A small image embedding model, trained from scratch.
Model: 64-pixel images, norm layernorm, activation gelu, num experts 16, patch size [8, 8], layers 12, width 384.
Training: soap at rate 0.0018, 10200 steps, batches of 64, held-out accuracy 82%.
Rows from block 5 of a small image embedding model, named by matrix and row number. Rows with one number within an expert belong to one neuron, the router's apart. Each number is 500 + 50 x the weight over its row's rms, rounded and kept within 0 to 999. All counts start at 0. Numbers have three digits each.
Before each expert's rows are labels from the 100 images, of 14976, where the router gives the expert most weight on average: "strongest on" is what is common among them. Only what is clearly more common there than usual is listed. The data: single toy objects rendered from many sides on busy backdrops. In brackets: how many of the 100, against the usual share in percent.
# router: router (model.blocks.5.mlp.router.weight, 16x384, trained with AdamW), inputs 256-383
# up: expert up (model.blocks.5.mlp.up, 16x192x384), inputs 256-383
# down: expert down (model.blocks.5.mlp.down, 16x384x192, transposed), outputs 256-383

# expert 2
strongest on: matte (97 vs 33.7)
router.2:459549577549527458458537504501451461528592474488562513567481475499478452422504561464491491457497518463486475403462563575470477517551519533447487541481553530481533527455485475462533599476466473463511542469508477498529408520426419422522497552423509530438462487510522468440536487578557474454429487566526558527413430521473475482455532518486507557511425481540431481428543461603517497523514
up.0:463467507473484494540406597484470510510552498519471567511493504532457459455460602455579536547542495552530471452542509479482428463532512570502503430489521539596580446486461498451550478511515525553564510610504495542418454518522481515461550437420471521497469532478484492477495548364579518469563483574462533596430399394484530434521417514524386475524441401583506497475485480581585480489520
down.0:480500471532558484493421578506419514523437479489553523338460518554525482428430551467496512557541530583517570581525448509464477550384495548488543418476425393486563506455500469483545452508503539427502491506514566396525530518544541549542494508544551574476558534487625480554533566464487609448482457480474527479493493518462464603428557573503475468474581515474449578528569510501501464457509
up.1:458515497494480485468489498544588623507447473582496546481558609519552462478520539474463484500477474525500499485510479553476463487429573490530552503457451545542501542485518436599466374519547488542530496558484521492487494548473505524522532443445410399587491496504500515514472548490477494459457484518438427495559489413418489504447503473472423498635546446541570503557467445529494566443559
down.1:487441499354561547477469481592518453452527527545452505485393564552551612522452509477535474543486586558501506403571454404461481492635465521517569440529512315469608388442516476400598464458526543541460494562445464500525510587451496498462466474516423446472520506454520497530500536574370457570471515492522501457439461487525575471565507440528509490683480507595558500475468470563434597517507
up.2:538510475570426561552445526457476467452476492497531575510485487551547464472439540390435476430512474485456488462552572515468552452611470504510585545597536385543530513597514544506498504584545490441547523518511519586492539440515524477484581472530469495478493538504480516412524500402474492431544538510504489534504517522449494514485509573496493474483517594407522463478560445548526550664572
down.2:564445559499489503597480498512446521571496559513528495512488548386398518521524425453513545548457450493358401503438538516465532493481491600545492514485462487497526485478475531452500517613498488421470575513501507420522503525565515399510419505479518457531533417489382526478526461564527566557370414466490536486537507442426505501554564482418513550493558524528506542468491469506562455474509
up.3:470529600431454506464523444424500545491492410596536539526529542537531432452398418538586399543530518594529374564485393454499500553528492486503490448449427502467548494532526374410598529468553524499431572467518431497401500470451585501497589475576527533548544535410494541474569471492425463484625454586615534492429610541442570502512395478459517542406475495535570554461557473449533513473444
down.3:514452508399475539464544508540453465439554477488493522507488395545419430491350461517509444597584459514606499362490343430497469475584553520477556383467496535462468487428429532436507496529452477616521481518451571495478528504469440528570512557496466494442584556444464514552472573474498577462514534472477479568489487490451486490543453492466506503533467545471473411612457606453549461521490
up.4:544478489459487541499421543463627505576488561530568500482519557549445607459491403424493494555506535515554488531485520545494548496424508503489580387554455616592482417496503500544453463502504503517428506442588520539473458563563514531487439454674501469502473553530427478478447512448571497479467468585522437531501459554440382507452511483467352576543539442576456527511464566490547488425540
down.4:570462505513511529549643454506572424577505447474530397501512515552447594476559540568471487486435493446506505445523487527462434482536485472648575505512495572524600492477516440417434453501516532585497526557499426512493457509511455486482363501469598514569473516453481525503484638425435439458439514473449579465539523480528497533506375477499546473427535438504518393496575477501425518454493
up.5:412534546614489492535583578524536459579448566516526501501513502515483438519451455475531559529545492429472461486451517538534435438528515384410529491631447512546539490637472510509503421491432406547490505469560518497525503558458395442549579472468473498439538492590594410460503522368527544537521487464557449465533511409482568485511475548556508534551502525526492559502497455547500547476513
down.5:525457474481563458486503535520489519452552465513482486555518591530572585590527523564557465477534551469468501520547439507579509450493448512557413605461533543440478537487577561534523482568339512516540508499429492547528607442452425504457453445483485502569390467503462463487583468530478529482537450452485475600546447463436562516490488475514519484525516535476454605502472520597578512465509
up.6:460552534490482458464452542519456488635434479407548510622362541505523548498539472463471545393380480414508638500443481484484447468516450549512390411522505533535487443574428556466524477498428490498580439523509511410481452426507520511497460417464503463570491479486457421496538469485535506571525524571532494605593488593409470554548506461466455495425328528495455411493531534552566487472546
down.6:428504450498562549500446515484466434501405490553519561442550492565460569496529541615526518454534489424429446394521392540487524431388464416590524499508515489538463496530494564557592491446487507493513568472484551476595476532330461453488483512447572428459499506448489493467542512461486510378430442524428529447434540536555478543524405515544565551546538546527458542523555468605625471463513
up.7:453466489503488585574443580426548536421484574487509488444553418515477426475456498418465559529613556511515494507475521437482410522509581506514568556526464554451485524470528559549483445453434431529502486468519539471446477451566428369424537441486399481497570537512496474456501462429633554521539475371429520472490476436583488511532479499550455500483554465443441571552508536489515492473558
down.7:510642512467526525482424501511495440514433476548483480540483548447501533540518447561531463512427595507521407555511476462550611531495395601610463585510506499408481376516461507500525592469473440484482561486487479434512489548487553467456474534532467543575437493499603442516488510474381553530560457502490554572511475438545511517476577458483412581445565515559461588475508551449516538427485
up.8:487481583554482341542497489450435461482497519498549511495537504482501558442560467625472503493539542505535458525437492514553520486542543465551419519441524461484497519515432559486478464429490462463506494428467548428497474495555491486601575445484500468526463469573484614542467540453596414483450407585523529437596495522539342518606440559543448476478469538566471395522466498493566477545601
down.8:527595492507487518575525379537496549489501652477536487517548451472488583452527559458465527402537458473513515435482494527501546496494464454456501523486497544537490476453564513481419522495539574532482522498390442571471663618490431503476443433501499591575542510552489455415470442504459576525541553575462536468549527516474490443394574485563498410436457457526472428560485469473484492495418
up.9:421531531547509539484520477518498473489354507456517483431485536503462574464471610523496534553542646590519513411566554586542535455517445635517481442472528527497528482490473523551472456444517463452567516582582447456525519553480562434436460411494396501529451487479512519493451591521558596541412412409426452545519520410482468573466590603516443583551576488527426516453548533551444487561485
down.9:576459484497548525527516517483547463524489502523473503547478459541590509509450547526512441438444462461420562488500470544477541459599525390497435471516476495435505441536443569434472522431427531506422601506547565495635501440518450507520394506514604582513484601502464527582454458496450453394588441491540513504602419426474502564395503470569446441536566554658448546515457528473549510458561
up.10:515504453474534548506530469493562524533419532466525562445544632509530462524542437550461448520590406551544571409512448529446478507497410560484578475482478552380495564482499413433582570454590483550446573511476477558511456427534509527398551471526428379471500444452469480480507497423463453536512434615487498489528566512477579457516405504453496462509431524494487556463450476424479515466429
down.10:506473498531491565492531497487391456424455390552406601451475390487478588518565545470521562589487354599462558530565498414488412514485472614458528466487521496479480583491504456518530610466521520527599488423542490576572469505433525495542534491592478516533445512599381534470501468496482405442474452505511544476542420475454525513581656444513502494422535470515552457548538576460519498441567
up.11:453497450431551499467464572510643488526511462434531508522432429545489522532467450448492436513388511521580472587540522510534483496477442503485440528517453456452400558424485573483488452418536602532523530522551540538482502563477467502427457497564552447582471525507472470546467596537436554528517494446427501518559518679552488437484388412598470498427588431408494573477497547405470403454444
down.11:491470515495597511584515430498448493524475531491497484549522487486424526500563500551502470465562537536461469499546479496480497498505454550499421477530494632431582534476618403514519538531451514521523575573498494500544532525498438518477440464545429574473441448562474536510566491429530488474521512588480576463453479512436377508455608505414558589559555502469533413523538509541595482453504

# expert 15
strongest on: metallic (97 vs 33.3)
router.15:562587447448392628528528425501519506466472533430485476499473436495606644485519575525528451629574488585522541512456548513497526485435482545452508423517439458461575514614546578481457447527497490464457466487589536547503516516462533457533481393544496560491496502562571552596435550451447513507537464487462442417587600562543481524424574487535556506501599517546496501456495539462462541443473
up.0:436440406560514501402523485529407467448485515466529469538508506442531434474520513416519548492506518391495561514507485391504430471551579541485467548536450515517496517437568498502526500431506518530408568481482483387446479432471463440407544548497522449461461536494502537504507489440528460516443470519462492545441552471422501432582438484516494545579559523496523552479432413545466540498602
down.0:537476460581482528460437454492574484562453505456534526481506575480457613556453511530507513443571523534591537513479655432520563503512518486513511467502487409545494417502580484515484569462514527509484507501484448496518533500551450569512427538511509552582448413525437515504537416522581444607407502636445493599457504512486548497440528517458469352510541527505487472440482541502576514527444
up.1:545478501455544541479577565460522463501575512521456432475468586513504491485504517407520454411420603482534586453442551590523516535558517584487442561498489433520561556589520438501495470545517456521507616494549439586469526571497478596633504421572560488411533495524463449551446482460558523506491479519479442486506517564408473482624500647508501510476504482454451477584443438498442557403481
down.1:474471505539537390493388498534452523548538505536527448574560473451566458505469499505584451496522498464512533487515475475569458578451524429476500446542608513578529477377519430494420496517475529448470452441551513520463530451485411494478501443501377513573540521505506436508530516491521433473543570460480566561441534401463420558422465477476525478456569591537461482503516491407449425469504
up.2:451537501527448519456511592582450554528380520544536470566528455531456544564504431493518529485598426504455496474520567423569431455481568555455504574503470547433477518484466403608561592511458461473489509498493534463446462423511397425524598431471489531472463469524421487534462446398521586530430417517482580614427544449452504551644485603482486450529449446495504478462467522433447464506424
down.2:558491621568539456578435396455478448537435577467482464421462539475532562560443515470593472523533474498480598423491522508415524462525504459494561500458455466479449498476467468566386451582483521501489499535546506516560475429541446535497444457541428400537505540507424484536459494471415638487550490603515529567435521551576443455468598499522499497555505439460393528480510448428466559445508
up.3:500532533559599504486550500535468599628562411480482524582532407490566534366550435462556452593437467529468551520520430554495532491575565568481518402527497447392542571455456470457573499524482504413460573421418519515552561554369434509509513611503510558450561555518417527497527455474495548506573583479452461545474497568477491597496498513443521564431485453550468569530557431500435481381502
down.3:548513523402510518482601563432570472471484591444519533467545500476476370509426397549550531464541506465475558552546475544492472461404537485538503396498574466490504464455506614480566471492536591455580481568434497480391416436458518594517434477453492444460497478521471539492527464430619421452460548504484440557543423474588455513546490538550404425558507539455450521431464549556565457465511
up.4:480521533505506483447438531468480496440483549479487549482499516527546497494476709469448440550566665542496550510514507619402469479489484620485525529425488590541553545545514466493461497499498507534475504476509511551491504515512468566444538413422570408473534446544441509497444489542580490470370397463458504454494370494490516436490455484593357517500470575501464547458493527538463523532467
down.4:515486449585468558539555517458526392515523422511547545497570473479532462442527530466411533562401518542557466553433495515464514420529507365509557492582487505470447489497467431474468565463485464506592489412472517485495429489524442581601574460487429452599571519497463538554423477548624561385512511443548547484465454469444533510448508545425593464468571609539487563408563553501516527482475
up.5:490431541585584530375444565534504499505535519526415445441469559559558423563456577523420464499508432519628487461457476497539521553483449478563556508520470533375472522517563590564452483594461377472434489538462497562543409514462535503470471544516410488478480552506444552484547485498580527501559466431463420400468512510565568559447538476412574403517490514458489499508494520474489467565532
down.5:450448485418506457499522509469578528551545491485533491449572498557485466494526523542422453451537543470436458478599523494517525474479463415505444485496520522549533486544488506512487596555470451504439539494521517456407547498528449509502506550487514422477566553384499517597537525512473576533546550559592515450541478430545588492549527416514449582575564491509572479399628548519520516522537
up.6:442511519557469437396431427490500459498424525509589506424444496403521517554520425577474516496449470568375528445450541537524551423483497524516480446362553515541527427462433580462479423461556547506612562406430504471482548417514499517567394557602471501575497474596434441506544429479522503468521482516519467434459462524501489523515573489506514459512485475532409507479506403515483520464559
down.6:498497446516460545439550505473489398562448522548489503515523440516495442535467506418452486511476551552582541550378438593545454566522593520465576494515518441388551517568522471499456493511439468460479461445480450543626495464455473477456621509472412458449423493465461540516459457524489560528467466424469490496560473555561556454549428541516488521478544471462554570528554593513508432519449
up.7:551404520454399454514560465511540599394490511581529478467406525472433444485507487483386510536486481530477472448455439480445547506518464641570474538532462527492487472522394520549523494572454473505461489523417466531491556399451492489439522508462464432532541418547465487488537607413474577443542504532452499503455583406545459544518421538467543495524501487538516471502506588557485487532587
down.7:529541445546468585477450534509584395455492609597591555422481472497561475455517445507522539421549450573459492508448522535471470430512404528468506453480471481420517518544494515410589460464602496521496496506547488491600533443537423508528528522515440501448437600594432536470502542426514412441559561454482480495516522495465506506523454655395522531451460534479553442626455542572496509435529
up.8:525534462483523454491535569480548454484514458483522539558522593438504501513478455422567501468352395557519536485514392534438506526560457526570539459549458453543493503495494528509564509446541529389562499532522491469446446495538491487468474571444443464548494519487544473546490510498557526410523447556519488461397497548472498512432475425516378558524467584585520497563458584592506469502563
down.8:469570549482422428545569426452557472484584540544488411502409442418497420557500485426502521361497571605440586485488666527416558551491482493527474436513495520520520485488511396471531555496534460567608468464486538539429439528440536493448511497516446553387487471562543570453445563576451473445512477493461538510484501448484494379584552498463511529573586554559516447513451393482370513527469
up.9:548519475494489577618522485485479469581497481515482419420521502553420527479505440420449600544520439496440574491518517447473508489425532367462542499482508478474453367501468433377545468466520574448522482533481505494495530478481497532472489430524530550527509508468565437598539605444423483465432459507512532505514524523440543465575470442394516556545485524473597515545641553433476475416541
down.9:566494548513585492558473523482534519490480470463503546567555534484498597477448478529544463455520447533412476379424534509511519525480468552561487392489522567563515594474486509528545467523474587476510434567564500456460505525488578427500453443469393477474440479524438489459416478436444461442497505496477506536464562497563515520410519471420496512468351545393493472495485500451386540530447
up.10:477491505537425451518569515501446444490485512552481506479443574454451519502482568477549525509495530452544511385467449563534464424601449498545527547585494490496557430455498475504418512443421471511499409336506435393581456557558492510573536559470594545456521393457536571548469519494458486492437483640501527401509442530570528468578500433480501546514492565555471436520509410545535429522532
down.10:524472527476498540405482493531459513508484483481515549425516549474577466393518497460451548490473532641507486510395583456497489451509461451511543470510543479479493490514432577410492457525505474467549531550536486452503526470538570557474466435553458473671451458538492463527490553446517502468566495542568500519367469460576466537538448584532465487539443569503472469595528457519503548411505
up.11:360504497490438449440442488496470554526431533560542500488484518458569440546490552450543510491490517574564528529393496484522475524575475531537542416501502472488621494477489457463414493514428589568488444481496370533428609418396492523519454532540517490524544513442448411561538597486422428541630408506572446485501508527456616437463533539582547501513467545542532493402514499577497471558548
down.11:473458456470491511569617564521498537459506520526483529534483502497458497471500446422457450445491413567476516460575485512456534533555512515436486539444466601446505503455526470535461574456600524552550488460568381455482534499527479426386611507506570579508486451511488470561544488501560355428455520608478573512491468486506466493610474553419479436551493468458600514519605529538396642488496

# expert 0
strongest on: metallic (85 vs 33.3)
router.0:479482489425455505475521453433530478478481579470572491467504463442536529563472556557553495562504519602499503538529493522471599586417449416493478442550396509519481527495499491592580471549509491589515573531495554518516535436545502555506470493516466534487540568483490499454417535471446561509475497459446556423527531497574478521403558594479551444531467479482452475564475491484521494528433
up.0:382509485471537421492441518466412618562464445539502420538494547397569484464483522501516558570432511452508506456486545574467399462506579443487495516469442493467466487423445490541444440564542474538432527534579487543642418485367591423473465444517567456434470389451484538548508547451534560578477398503521537510532464483493495458491462474453537469564467482531479527478448551496525551403514
down.0:472550537451563425449497551467600458411497599469485537484476550455473447485515446597500544528547470509509541467478561441475514491481442542474480528362516445527476582482562400458466557473541508427489590482453518607509476488567482433490550354459548452570483497485427575486403468505500454444576609524417510444526463504566487556565525496557508470507466414465488500527433512476467462551465
up.1:535494445552518434581528431406478537452557474508540520493524464505481480420479510562482523425547462405576580512435469568491375521466495493548451480453507562578609509475481430514582453586510512472417525515449509501503441519420513561401574459402471559482362539537422570536537510475498578448557588489498465452415463501578529543504559611556555463552561521529633475579499463532461531411496
down.1:565583554415435466537494545513497533517464451607523548512527459556499482462484472500491437516436501531491469522624494386581448506535526498441500479434492534471417591568455505489537503505531443531572522543542474513603485497550504566503481454421513426508408532493493407400593492578413494477458514640562481418638531481524459517509496499578563407540447471481557616483492540517576373504414
up.2:405531517505450486433483524523507487492449499531466477544543484502489454572562466385518443507429505501465474501614500577425464515535491510565504431468489460546516520459561442461444514485538523456428468544395554460489498559429526493537467554516528447550588448561426418451477589578597468446433505483450515578342455539425462555519483517434481587529568445550486487410573478482531464506425
down.2:501524416475532506510556433507382455519530667506514527601581437406415568560482549494552477443481523444381514511515557459505449562477479557480408420505420524472447490474443462504561497483497428458546517528600478460389584514531496530559507530518446402490478507541473509572520555468617546477532480433557475562513489474474558478525555453477489617366436454475539499515453494448530488587608
up.3:415533414487598541432564506477522455568538487434582546599556475472376459483476491453417508517482532561522543542563455580523458558499507499542522606436400475525523420528516571527490502493520509568487591415427521546448443536454514485483513558536475486478457487551494406562535497520526436476533483521510442524455453517475498454456426544533566496496507552508527522556571464497515510465543
down.3:479507440494471389497579418504528493515472484460451453480445521533385554515488511523421456578578486481538519545468471532560482516524518540508423554434514494460491477439421501570501524512473526509594488550571520451392511429471516475481576432500502461499467566496543501465532510496619569532477470420450509481440460494395461462492518466517391519519514500488475486537412500539394545501491
up.4:532536589495530432526537397503491473521517472531569493531504562469445520460522471543512592499524506527507425482541424392547466469555502536552551473537474491543569524513577456431486502538526548420518496458443476444468504488494569583517461496474493438429562463541589476469512567473593556553458485574542427520462446433317502550520431526504574515500482517508474454468490551546543509494495
down.4:445519518437559519456459362411518518454473415579462536499495478469501610505434532558483552505499495506383445579450552477487471557522453464472462513561484471619529419551564539471500459462466484426523469569454474501565453500566496473460538540453428490516500474501469492539479469487435519544502491488498549538484472465458505415506535460585474612509449481551461422520576507585619390451493
up.5:413467508553468471464445544489550519524458488461433443456531477467478509502507546518553493477518440496526584538536515521527476482507554456561598578563470439479484469537522462430515504390549492485515595495501441565560550479522389508472541433474528556441638494501478504492553569512489491553455494578526520480578459491567535445395442611579504496542433499492520485588503546507495470583509
down.5:485468494528540405483536539427536482523431527583518489482482488507510480536436502403540465415484512412548537543523505476446520492562422434477586476478509520484582492485516472498442478476548491474472482519421457520537576484486509512455506498557537506567473478480513492493437521404416423401462470655468514509497537478501465405651479527494491473550494460526555506576484519460530541527502
up.6:364483484514551430421498565489532484490475441534446441554540502580469547534467576492516512470484419520524542489554411497483488439554551467576432515604482504399514504514478529518440526492501540537567491447523423498520426536563480421392435640453463509554468483510554487504562569492445497449506577470503446618422493488432538570553577439553380479410447586464435561431541458460499529500473
down.6:474541538478457443509462450541515531475501491546545485524411528461504408510496484463507463502589510545588461398512542480452480407487487562421488560578546480531541426541539449515457379478538505464469506492482496537530490510594509479521457496528575559386573492490541492485516459483410464428541506447458471473448470657469504456478499481483476520473519465547605508582528454546573526473502
up.7:442442433477588442468491591542513470593526445510503561525551507507516486506561504478474537445509410441511417543427484569452500564499533479522576492475512539544545576601520523487465522511417541465497567348576523550527473457478526520427516602440504539513511496504526548497500499493504422568512548510396452519507464415457516515427515513604418557523426489587494442493569440484514471598507
down.7:583488475530478514469411539479538497486446499506408464519494565415540537536515596517473516549429438507564570535505488508536450575570524445532525453501442514506505555539548483550486576475507502528525574615550513549540492601504517431517585488463382495435603440548393535553521537532469422386487519533409393526508490490606436481507445591551601541440548591473480459508477443445420396478403
up.8:532547507440569556430513464546409431565602455512523534488428441518478517489484535508442466465528526400461497553516554492543459498518563497521554446502560491513597468579452530435497520548477480504468524533506551523613451440523449552591547545603515516433457537508584498402590441633482477540380474535556474394505524533576593457503467460492539440460598479533553475550504448526480417437458
down.8:583525548610518509501572461506420462519486506599524486480491594500513495558500511514487418548500548512498463449515553512452359514473491507500496569485442521468480536473566517431454469393501426573502527515506445508500488520482380523497530446493478463475552451495556406455536469563449441581511475484489414529425472420475471521535614464449435507474514523411456463467578469468444484506513
up.9:448534552468499478457504500470467523517568537435516573629426511492515417511491464399494462551502481542485393536490434597443462478469463555495421593485419548502521427545529545593456458532480482405441488480471496397515533475492549445533515496534456556494579480521478404458498492514534484480449491574501397534576532432324486528523487482496435502519585458462476452453556529513566411529507
down.9:519540478383603472541539526529527510490520555487572532547549425559508441492452463604608423461517541503502368417481467487525442490519431539519535553450478530475547544435452552432469479513468534568423456492442520420483482518510473488441546523440457509469533444548539586526510500439472477554470546443460530586472520516477469518480474500461559460538489521541441551552436529503535596502446
up.10:548556644504556471563581520603565566532561510494536428539507433542518527548511479511534540545501632591543472477448473553406460485434507521402466481454570550421523473524500470492465529493473447470537480490522548600478466522525526443525519475497486475450476449394616499512482571458579449476574444554368517478520509464454469490563503520508497499651482476507533474519520473580525470497479
down.10:517412498452593474535426512570534536435488447497480545461507491498426525493524466474471475570530548465382452475569505499486580541531510437471477421473495417521460463536592430457470498447501473485538479518439510515519519562490488513630489424533459496492429389465560437479459472534481541535590532449597527452451529484445519452545496568477490495479465538502534493405495459465438563550474
up.11:582455568481495548494452463499508440381416446499541540435455488515540516518488537540451419425508441535439499486490458557531556561520477524535556572456482522466482434602505497569484583526485467428482496566501519536552519521530596518460533517461636466483575455569437438592582438409525531564540443476505433510501529548467524485473474536470478488440544477518515535489526493515456485424536
down.11:472477493535512376490552616372536514540534526526474470555534467574449534492505540427409520438481511495475501483505538447474452559501454506426493520511541600474510527496426593501482459494461603545537414407495548508362525497475522463530504549552516458468426535526470583576409473520589490516503413543497521462572490491407548460467451649512519464441472421485414490510507466588455483475474

# expert 7
strongest on: metallic (100 vs 33.3); snowman (32 vs 3.3)
router.7:528524500563558505492521460452408547531419459475489473546480548521544498534514404498572568500504557474529535505530541470434425505627522542603554529518497485568516501485436472433528431439486530472476496544470432474554522487503523425567582499517536458591471426563535511487486574481555455547472448540521575495464437508464440454465427478434467512511540514391486497524443558511521468417515
up.0:447478556556505467524484575541559504442497532512553527567438418565532536461416528527461541546506507530560547595468484493501529513466436426525522425454567513409529557496596527544461570463494679515477490418590551498491564542491520523515474532497413530536494498456496408512567591445585529551451554502483442542407513450521444491491457520530516452519617460509457505572476472408459471578521
down.0:506465482499476490482472503463558565538575456434420575485526547434522391515491461569544578522538477499368485531424430505574461568622560490480573424418463518475454468413494544515547474476439469496543428494484462522533519512541546484509489535515449501504504536479580544468410441487533474510499437582541502455485471489456484458599373513468425529491445509578565532487485448508541443494497
up.1:434487448385480493577504552580525510547549433469488570488495489475469510561503489386532490441511495520489499490510477517488449495489491503484436471442520466498495479363609508470482556458474469481572538518541523487470515491518519534343510537439559544432449516559540380458633458566498568543568610520492464543590602434474536473402549508475519390608565509484534482424570535532530519628479
down.1:606496470525405511547435413571487460563412566541523522512520482497376528496513527516522400488529576407447453439491479467444469504471449478403547493492562536499471446479439551514554475381517468480593461431384491497510624486427551506413410397459439472523522526510522673467491482425561548412398486432420565536542458517628462537521412581461557444450496512583432473410502534481546515512461
up.2:384464562566516462543624554537515454515548430504554560507521510454473463381499458528464438489570496520500444412474411517448484485444534559443476494519412449476450501515475413549461385483524506509498470508451513529425514516541451548470435435516576464622540483465543555570483585495495587614457499474461506504514588572464642518468490496502419511589475568554484467467460447627626462448527
down.2:568554578503486499605560517567483450513526428582559518478556409474590581474483630529510471574349461615481513520500518492550537485476538530565498542493464590562475544539503579478469521467535506529563520497397535457469514526512416491491459504413557486593446526602575335522556586495517520498638588544508448544529477476463486570489508549507586470538469417382485524450496482475464481525523
up.3:481582478466516461537484457545605465520511511588494376448503343503462430483416497508452469450527453470580545474483528521610548468479484469530443438433540488522483557411476554548476571537516546465535522501483570448517458447497492534511483465498413428511615493534489490512444570555507605518538457573459472450517527456586585452590539436451477484481441518581608550451468494560492506474479
down.3:533514429510587481445522478412545528474492590515487591509540403446500465525484461454418520544403464552506421585485425475452561481535483481533459407495550524443569434480602488553507544565521510539485529511443501513515474501517458569502499516425568561450473462478536462507425520462429483490538527586534505538488436504453439450530495437500521548532540468509399522473486475534512433522530
up.4:489482550630516474497400484526579550405484508521508487602458505439583492510570446481550522509483489558514547520514468496565445438564492547494485490453537537376488472465540522569501379470558490454546515623527508523533509441502497603463489459525510441484573522527565485440477529417599518470525537455442530502527546626473542454525535488425344570515489532472507460600466450524484515466597
down.4:534544491501521566491458426550509536586485569549505546513558565520528442478488457524598571568543516545489545533509486517582557465471483463487528455471382414565526564516531501463534575589571512514514459470502517485477580476499454444572458492527475469504424493480536474549505519511548494690546468484609533594475564537440536516626511540488549484450575441495542512515622532482424453463569
up.5:431546528489481532510528488469628402525572500498505494549456482563488476577528550488529480476429546489484438550473432484530514431538496445480501458454436455497479505483486548519489559451403518518465444461438484620526489473463450411429609495514533402535468537525505552454558464590488501561586496457509463550547562477429433450454615491489464550490460520489585624474522420504462409527424
down.5:512491465511418609481460462426548518544574485446470602423512487559539478443510512570423527536524560458459498420494518546569510439443464642507475458512458468507518576478496544508500478479491487554516519395507471518565466465434464532449562425503535456534383575493495562526503456504581556433431440565516560503530597502601424512495495540521462574533489550523538548581448587569508600560410
up.6:551567473405549537569518453537463543490501536592509438596462453495539506572527500473657549478508529458500451508459505480516645463532511566512464536334476498457478496494505487534562401493575544521563549552507431460536532382508578525453455490554525495489533490561596523450543520494524485551457453416462523483553478521389574451522559532472527543465551440580398418497502523509448603318502
down.6:541550495539486535362497546495372549491488528454520514540485471453537525545542477563497498567540511544595415507551578461518417429423470617448503515623525507490540491502443529533481518548564553446494471490623577489540627473477446478515560502534442410502541419501495453481480533530463455549411517505592512461583471478550513479507537521502566568440594537410600512567520512510462446496483
up.7:490511514546460430536612449458448464625473391496508481479471445480539508483512512491562552546493467484443455542494510590418463559491422471439536515472444494489507519416472459492518414541530565541502548531602440515455422494496492457564528398541357487459468581493416499459604539415497475492549514469468539634567481516592525531486443505443451528532571527539487473451449490483551589491409
down.7:438516565489452489551385569547462480497532474503518434376424432485461526473473485432401537455427488444575578513469419405574502508624487463460479539455530473541513511599520559509481478576467568528432527520414410472481561637483460496553417399417522461501490545597496508511539530515499481514482456540510541439488562521548540488519405420432545506509533441447502503508470513385561531365477
up.8:564429475457468444523450494499487459465430450597495424453550493542561537521476472552443543476442546524425531535533537455392458458453550560427490557538564489462582445460451479475561467515490499443449437539488469533422470545480548444411411509508536573504418554463534544497497439459436496466555490533470515475522474463493585591372471418553498513476574434487578509476388506514474620408524
down.8:599524499484488488446489523475569536465493521513527454513480483536446502528500622463434494453617509500509506398499440512525508491463521505518488518593458472617458433453633513544500446515525369527504507490521525361466488549467466521474561480487457517475442546471454534508497452490560443451419456465478497499429432453484366536521516423521453509501486460464408480450483427507433501457523
up.9:460567496550519458500502400552461523470533465463481610436453509466505642464462468584441459579543448565477571509592512454480478470543504490456466563476514459480528563401501573439545469552529519492477492512525514494579527503516461550531565508416540419461519527479559577498496529468569473490453558456491532525525463512464501449501479508429478555526531534568535505494464477472544533534499
down.9:440521514470449594537452449562558491521501529455500503425497470467504457443547428554504547499490489496526590512542465547574516553546547420531526496509392470438486484549465471466482515528558574500430470416428518429612540492501581399504499450494565565500535498518409455544437425455431460570415460521475499410522548542508497499400449549511507505519492429555549498535505547478387611453452
up.10:439480521490554496491455520521609429458533503467528573459599481487553463488495469396417445466434484494492527486524522474507515440486496527531544583511445504472544415564527545543572576528469528482439491380455547519490522546442526511528479436405570352550535600412498465501497461424496556398544627379468450425502598435559479512503470509520549563510421463542498477464559500511450424515498
down.10:490502508477499607541483462519554462513544438478490507444594580450483603458483518589482446443461566533469470504440474425455503539475525568532520450419517472543521496429437540541535584551431584530635513520400459408400450514438506478489470610604481483505478507539508587453432448538495475424527424517378501545488473516474460550549475485518552433469466483450489426536465479535445457512492
up.11:532510497538497495535540502515615531551508424569533487456518573597472535527556456483467467646506553483527587512437491489532527494533380477500410411579555513545448462476519527562490529475434469453531448493412473575460474538469491472545524458573533297605514463520497559594539581469450460467481507483538467558569516501471502400530584494398471552510377523429494587526472507577557518534513
down.11:493429473594427428504445514601542505476470512580524556428496449458499404522453470467570564520551446424453492491524566584587540468592524534526496542509467480483526542485467398525477415386482432485477438545549484552442517564488468537535428512446481518529487387483379471490516497464630494604482514554492504535534528553511531446401542467530544451394454497560500509439552534447474468471556